A small self-supervised image encoder, trained from scratch: 72500 training examples.
Rows from block 2 of a small self-supervised image encoder, named by matrix and row number. Rows with one number belong to one neuron. Each number is 128 + 32 x the weight over its row's rms, rounded and kept within 0 to 255. All counts start at 0. Numbers have three digits each. After the name is the row's rms in percent of the matrix's.
After each neuron's rows are labels from the 100 images, of 14848, where the neuron reaches its highest value: "peak on" is the class under the peak; "strongest on" is what is common among them. Only what is clearly more common there than usual is listed. The data: patchworks of several textures. In brackets: how many of the 100, against the usual share in percent.
# fc1: MLP up (model.blocks.2.mlp.fc1.weight, 192x96), inputs 0-95
# fc2: MLP down (model.blocks.2.mlp.fc2.weight, 96x192, transposed), outputs 0-95

fc1.21 125:123114129122137115100173104170131160131073170171119110159108209134120154187131090109178081130132120107104127144142099136138127120159161052128082093116148103117132115127081104083139145150109135104133086069125130130137107107136140169126187182136152159148129137087166142073193098128252114109
fc2.21 133:156113114152118140143151072176160111120168121061138084131084107051055119156059133156098099163124101121124169113089156154112181146153134184159131194165088141172160083095132191096118131132130121063130147133112123115115140153130167126127183153102087102115110119154121099142168114123178166078
peak on: rings (57 vs 3.1); striped (26 vs 3.1)
strongest on: white (74 vs 45.5); rings (63 vs 10.8); striped (30 vs 10.8)

fc1.51 119:128132063128131119201173115114126147186114149102132117063155120120117136091169125143159056090121125120110166111116135106131143113154119117130155164111128164111156119108131107135139137126159129115137172114134125079062129167139106077145099132113111235153116135121175077200047133095214100122
fc2.51 140:153156131107142108074131101142157160110097184083144103130113127145091153209080104115175127137099102105165107107124153145144176104199102103108161131151188133124137134067189119192134125116087125144083124181147159165079135120104063148150099116121117098106157071065124161098127146154124161067
peak on: dotted (36 vs 3.2); honeycomb (35 vs 3.2)
strongest on: white (71 vs 45.5); honeycomb (41 vs 11); dotted (40 vs 10.8)

fc1.17 094:056123149230176149122152102152123138105149110138196145107112158149162096121152109142125127134083138216143119146154142140129083105157232110148124140068105095081106138193105115118126063091089153152144171129117125109114128159101142129151151137137057124107125081125107112124149128150080126115
fc2.17 089:142138110138172101111117114109103160113128109138086131000143135111124168134119076129096093156080137169157122087115112166124088128134056119113128138033151144133154104124106110141104149123143142091136130143119118219114137124144186142125106145127072113141137125097221161118124091147123124132
peak on: plain (34 vs 3.2)
strongest on: plain (37 vs 11)

fc1.15 101:138137157116180128116195146075148092108128151142132122110152109099150161170091118167183080140150128135086146118165138147131138155121118057139107101098136150128099127100157099158165171215139124115125108173141157108093021162108124105033095121102117133128100174160126198090120151134126120149
fc2.15 151:140088155139135106140116107119156107099211118121100127073095086123072082087132133128155096100083107156105130068079103147146106166141104152151195204155077156102146159102188144127172150120138129160127127132169101157079102126115183098171079168136101105195105149116175086129157110141124150155
peak on: striped (30 vs 3.1)
strongest on: white (71 vs 45.5); striped (35 vs 10.8); rays (32 vs 10.8)

fc1.37 087:126128171094091133119119119062137136050132153101138120115140169093115143128140063124106166106097157164151153106100069109170159194152149127081054119148149157114117130126171136173149115135142159142176055156111162126129075177136132104104091097148093126103087111135163114140058198129180155114
fc2.37 098:118102093160100110069153159086125125119120169137159124168125144159107098073119124148141115140150160084175126130137129123149160232144105196127145160103200099151118150135127158121055096132085116143109128104074177075122095149144074127150130141167141098086142154109073132088124189161070129161
peak on: cloudy (32 vs 3.1); rays (29 vs 3)
strongest on: cloudy (39 vs 10.9); rays (37 vs 10.8)

fc1.143 103:097117141146138094117104089125118125101192159092164097127150134176157081189150114133150138098145203163084108119106175116131054094156146171173137131128054116096128164187079143151045122143140110126149101131126173159155091126116093148033153184097117103139125165145127123143126106120128140141
fc2.143 094:078151129095224130154123118086069116080118173070165133007097103138157174075096093099161097088127122096137109104151171141148164094135145147149170118126145098159146155110106143157112154150113123145121144131134149161114115101135149126144123122157159072096138145161208130144163115110078094147
peak on: spotted (27 vs 3.2)
strongest on: black (85 vs 45); spotted (36 vs 11.2)

fc1.80 086:126167148160103179148091170163105150125070059121094114104091174135134136114109060056149098105113140125144157109177151131168119152090104114139127156119159169125126118121147148179100105102195087101148121075089149125058144120150069121125194122063150123118152165121084148139148094156122160185
fc2.80 100:131159108108103117197081125133112160116103039090119165155123164133125179118131166157069177160122157114133130171121137056095088137091153170118155139185145157122117118056111094124177110104157136084128108182179140145135140078119099099085105157132108081166122105117146133145145072183106176126
peak on: rays (41 vs 3)
strongest on: white (75 vs 45.5); rays (45 vs 10.8)

fc1.73 107:136064177123113123118108140099135105075140154149089142131111132119132158167077181164140150140155137130148122157138153139093109145153108200156097133128147160089170102159078137138131097147126146131162099191139165142185098109033185117135126108105182131167102195088089116085177084062146154127
fc2.73 083:139142118087192102095128157106088106100106210126140165059154138112090167153176096125181095126089146125100102106122129112100111116113111155118158174096181103162129111114071156127134146124141158142182107146160190174082118168139135086164116146171132100127149127144155200067097094126134067078
peak on: spotted (28 vs 3.2)
strongest on: white (79 vs 45.5); spotted (35 vs 11.2); dotted (34 vs 10.8)

fc1.33 100:140129143097135128060062154185109160135119132074137102125140088098128145128145101127056135111132109190160114128087111110120170160195106178045129142130133128093158128122115132114068154104122148160121105099144111196152180140112108159223137115100133122150163147092111072135127138142201134160
fc2.33 136:138142137098175121150128102133128113108159094104110118013108098119109090122160153109113085123079109140117150100077123166145107145112099195133133189136041178091113181076160195136138089154112131160150172126151125115126119193133133066153120121133086134195146139155120120153137134164169129109
peak on: wood (37 vs 3.1)
strongest on: wood (43 vs 10.9); rings (33 vs 10.8); striped (29 vs 10.8)

fc1.35 086:079116157122188147172098142096144138076112123145093136100137128114183141172206115137065140121095157098149122138120135130129136129150121185151084129131122078193166155138107092057179114153118146139090064145130143112100126149160111194100111107152127076193150140159134117081115179124066147079
fc2.35 086:085188104131155134190160073075133127129141118072143127144162081155145103096105125117123057155074144112151113152103085149171153125145096075109179092079120102169132118100090146160177148147106156097090161144137106151109117122127132148162158110135141110099162118172204117138182182104157129045
peak on: spiral (44 vs 3.2)
strongest on: white (79 vs 45.5); spiral (47 vs 10.9); rings (31 vs 10.8)

fc1.18 075:071117118165102152135147135122120097110144079127175147133085129116193098128112051169142132145096136182123113113150123142144083100126190121129103145057071128099084125136129136115131098144144157142154146155133102127113163087080181140152141134162051150121086109199115147090169167218085093114
fc2.18 069:148132144093121143109098206137123133130134130114120120010157111140095160138122107109144131177098125154168122057165107143129121133079143134109113143093117158187149138111116148140099155156123148147143113168135121181132116131158128167094097162104083115127109100159255184117115078175106093122
peak on: plain (32 vs 3.2)
strongest on: white (73 vs 45.5); plain (37 vs 11)

fc1.181 115:136116177160140097110083086118073167120170135140122095095137099061159140084129126141106131112103136157146169145111094172090170106064133187107063143139177131200138145173153117123146128104144112143139163167090204108146140128147095087108110155069133174111081166106096120122128110119091210128
fc2.181 084:123156101148150150113102108136096117103160115125086127109146145072140101201091132109119159152153158118142121130135179115119123070115169159137203153149165152139110187106164160093156111085129084133181093107083147137120219126132121111100116167122058159168099077070151167110122068097156116077
peak on: grid (26 vs 3.3)
strongest on: grid (31 vs 11.2)

fc1.101 098:131175192169112101060105101119135091106152035127191137096223125167134126139143147126151107137133097099055175141154120151153102128160089103144072124102094090150096086149103147120126138117127111159143126150139117106135120111126213103091084140132092098065131073143117124123115154094161103131
fc2.101 110:129058110161110118128103083148118168136143086144160146057127143147117207149102166118085134114108160121139150047142143100104120109108148091081154090129120160100132102086132177105127163142120136127095192122155118209125144141098098106076133147136119153143157193130215182086121095138153093130
peak on: plain (27 vs 3.2)
strongest on: black (83 vs 45); pink (71 vs 45.7); plain (36 vs 11)

fc1.83 102:174120145115122113114124170134121235119091151074122138141177005108138101167093109150138091132114137075142133132092109155138122175137101117142106158152127126124109130149164255177160149114142118115129119134132131116079073163115089123177119134130169070126155133126131111118123125107152135107
fc2.83 100:121142160154140105106087134117116100111137139128075070189141122154105142081115105155188120173145083100150153096140134146146166146056095123082166166069104126126076149176136183113101156146108137098040084086108114107104150156105145143155205088122147108106176130164169178122169165133138112125
peak on: plain (46 vs 3.2)
strongest on: plain (54 vs 11)

fc1.64 089:135119174158158161161107117141102155124106096114139111094143143145138120145112050083078162168104141126132152126156132088132169182062064092185089084149160107121170122097157123119109128119156168146182144063146195120088166111136078130127099117223161120137121158156175146152123095112165107100
fc2.64 092:134113135123177120106155053161044107141134120154076142106173079106158154183147119205108119144097127152173123062144130170094173169148141141139084112095129130131159152163112100124133163073123099142186139081150120156179119135111144170136148177088091050118111119143107118110090163093111095132
peak on: rays (25 vs 3)
strongest on: black (84 vs 45); rays (32 vs 10.8); spiral (32 vs 10.9)

fc1.57 094:111160122156131127185141138106118065111190098099143162111140128150143114060115112151096172142186137163145123107033113106180117150111101150134110071125115114131105178130145151122096134137136077148147152183111101123140083129163084087114094107090089119130180134113055142173079169172076116179
fc2.57 087:117167089117099092174154129161118091127131098075110070112117137116086130115082193116114074152189112090133179119103107184130153120122134201127147170200153115130110143082147173144062097158137106066129161144095134086130149173150109078143138135126076091098144127156184121130184129134167143101
peak on: wood (32 vs 3.1); labyrinth (30 vs 3.1)
strongest on: white (73 vs 45.5); wood (39 vs 10.9); labyrinth (36 vs 11.1); grid (27 vs 11.2)

fc1.24 113:127132191136143150133115184212123160134133100111075135095136185186155132088161105116102126143089160143142119196173139094101140114123111101110093040146121086167136122114104109070100171180098156102122130094142155101089110095158094118132152149192170151103144119129180104155140076075156109118
fc2.24 089:165066176121117109126165133095120104116133116098122116193121092153191163130163126221085068130068172083168147124079131116110120160151156109097121099100135150147131144142092140073134162077129129167149179117177163133122147130157184114110155129112064110129086145134135086092089186123088124093
peak on: spiral (54 vs 3.2)
strongest on: white (75 vs 45.5); spiral (60 vs 10.9)

fc1.86 094:114106128110124110096097115138120110170062131111103161111108101133109170160161166111104193098116132143144180131186112199163111178115143053029105089091149175121103133096123154145136132163100148153116151157156156145171115116189111135152129093118097132140162115153155116092175161090072186164
fc2.86 091:164136166144111118139123136135186167128119093101085104130147079187084188169085145119102046153051130088162140130137076135146157167084101132095182119091118147085107091132135103128122143167181152101084078141091102179106111147130159193141151110161174134130146128114120128128163100116111203115
peak on: honeycomb (45 vs 3.2); cracked (26 vs 3.2)
strongest on: white (75 vs 45.5); honeycomb (50 vs 11); cracked (33 vs 11.1)

fc1.60 097:162131116096066126082133124153099147154079170119161131153135118132108199162104119132169123105141140132089163093125124161119092101148118189112165075035147125139134120117153137122102205150101133143162135079131136126074102114098139143091132165182134151093126242152104082115148140110143117072
fc2.60 105:096144118143180128111128115091141125148124055092074140195099147124130065159151118115145105139150153121155099131184115088157143152124176141116171092173142153150124170126150142157101116122149132040096135128099142077113076186097136104134139116088128145128191059123166129178149197079101072128
peak on: scaly (52 vs 3.1)
strongest on: scaly (54 vs 10.7)

fc1.168 102:124168135124192075049170125166129109143119253120120121077101110167144106152155109144121101178159141123147171120124129144103133120121086119128137187091125120121160145129119091119115129187142142101188125101117127122081095149063118104110098074081090140116196172162148134138090112128084105141
fc2.168 103:163150129152094104104103136064151151117111202141139101067131090141092151110195153149112098131112155115128133080136145115182118141130152143128164136139189160159086170089162109089113167188104170110130076095113099189141144146131134090109065116103134161159066147048154112102101105129126183098
peak on: rays (32 vs 3)
strongest on: rays (34 vs 10.8)

fc1.29 100:128156189091105135138143008160122107124109087098102117086130140059163151124119072175108177155142124091160186139089145092140159168118113113108140073154109096116124121080153090159120125131164110102116104144142122127102147116196191159174141112119126180163156146131162121149099116086161185135
fc2.29 087:098101232139191135090101177153121093094137106170151059069164163118151135105181113117083177156179109118133118072110123103143121104133156141110104151082127125119140087149150166101089120110080109151165141169133131150131170086113167152114124209112153097151107126096158119099105099158068147132
peak on: rays (32 vs 3)
strongest on: rays (36 vs 10.8)

fc1.90 086:142132114118128100124117098159124159145100084083106121171179138174128050157130049059102125118104125122086089120137185139132122161149150134122009155124184129142078097112164139179155113150148142144147100141097142149183098137129088087128138109070122160120127199128162127137079142128150146138
fc2.90 105:134141132187145155155157121124141137110106110136108079106105149109160126110167093133167169150075137077107081113149190154123088175129108126197198129158091139126127112167137182106121147188097128158110109102100138077064121118113164113146085113116069175143149105178136058089140152121053108164
peak on: furry (34 vs 3.2); crosshatched (29 vs 2.9)
strongest on: furry (40 vs 11.3); crosshatched (36 vs 10.6)

fc1.46 117:109189090131094136154114078168064109141175178107135140116108153181026172134144152116099137138086134136166087091139113134159080154156134135094103051102156135157124139103143129197114132206108110156151114140120112121126119111123115127123097118072075124060127093092135136167125122111184163100
fc2.46 097:129096130143124088160126124140123116121112165094136068101130124113172129124146126107180130080173118180097142149157110117102114129119060167117106130043081131027102102192123079156151128155138139194152147088112141133142163091096129109156150109112188149209146166113174097166118090149119131162
peak on: checkered (39 vs 3.2); triangles (38 vs 3)
strongest on: white (72 vs 45.5); checkered (45 vs 10.9); triangles (44 vs 10.8)

fc1.92 103:087124115155156130126076137142118072123160125149152156097113158046118141098142172116101137152171112129157126095167000099165152136118166098130138093144150188153116151124117105111132130164117105069087138183193111126144184120146118133122125140172102138177139128052163139109133137130135160096
fc2.92 099:166122162192127112115094139072101142118157147138115105219092191157130110111081114119122134149125095090101133077089227158092132119051152130141117189141159162143101099138091129159110104161123102159070104132139146122093127102127092159166167154122122125094135102109159098122123189098143172084
peak on: rays (36 vs 3)
strongest on: rays (42 vs 10.8)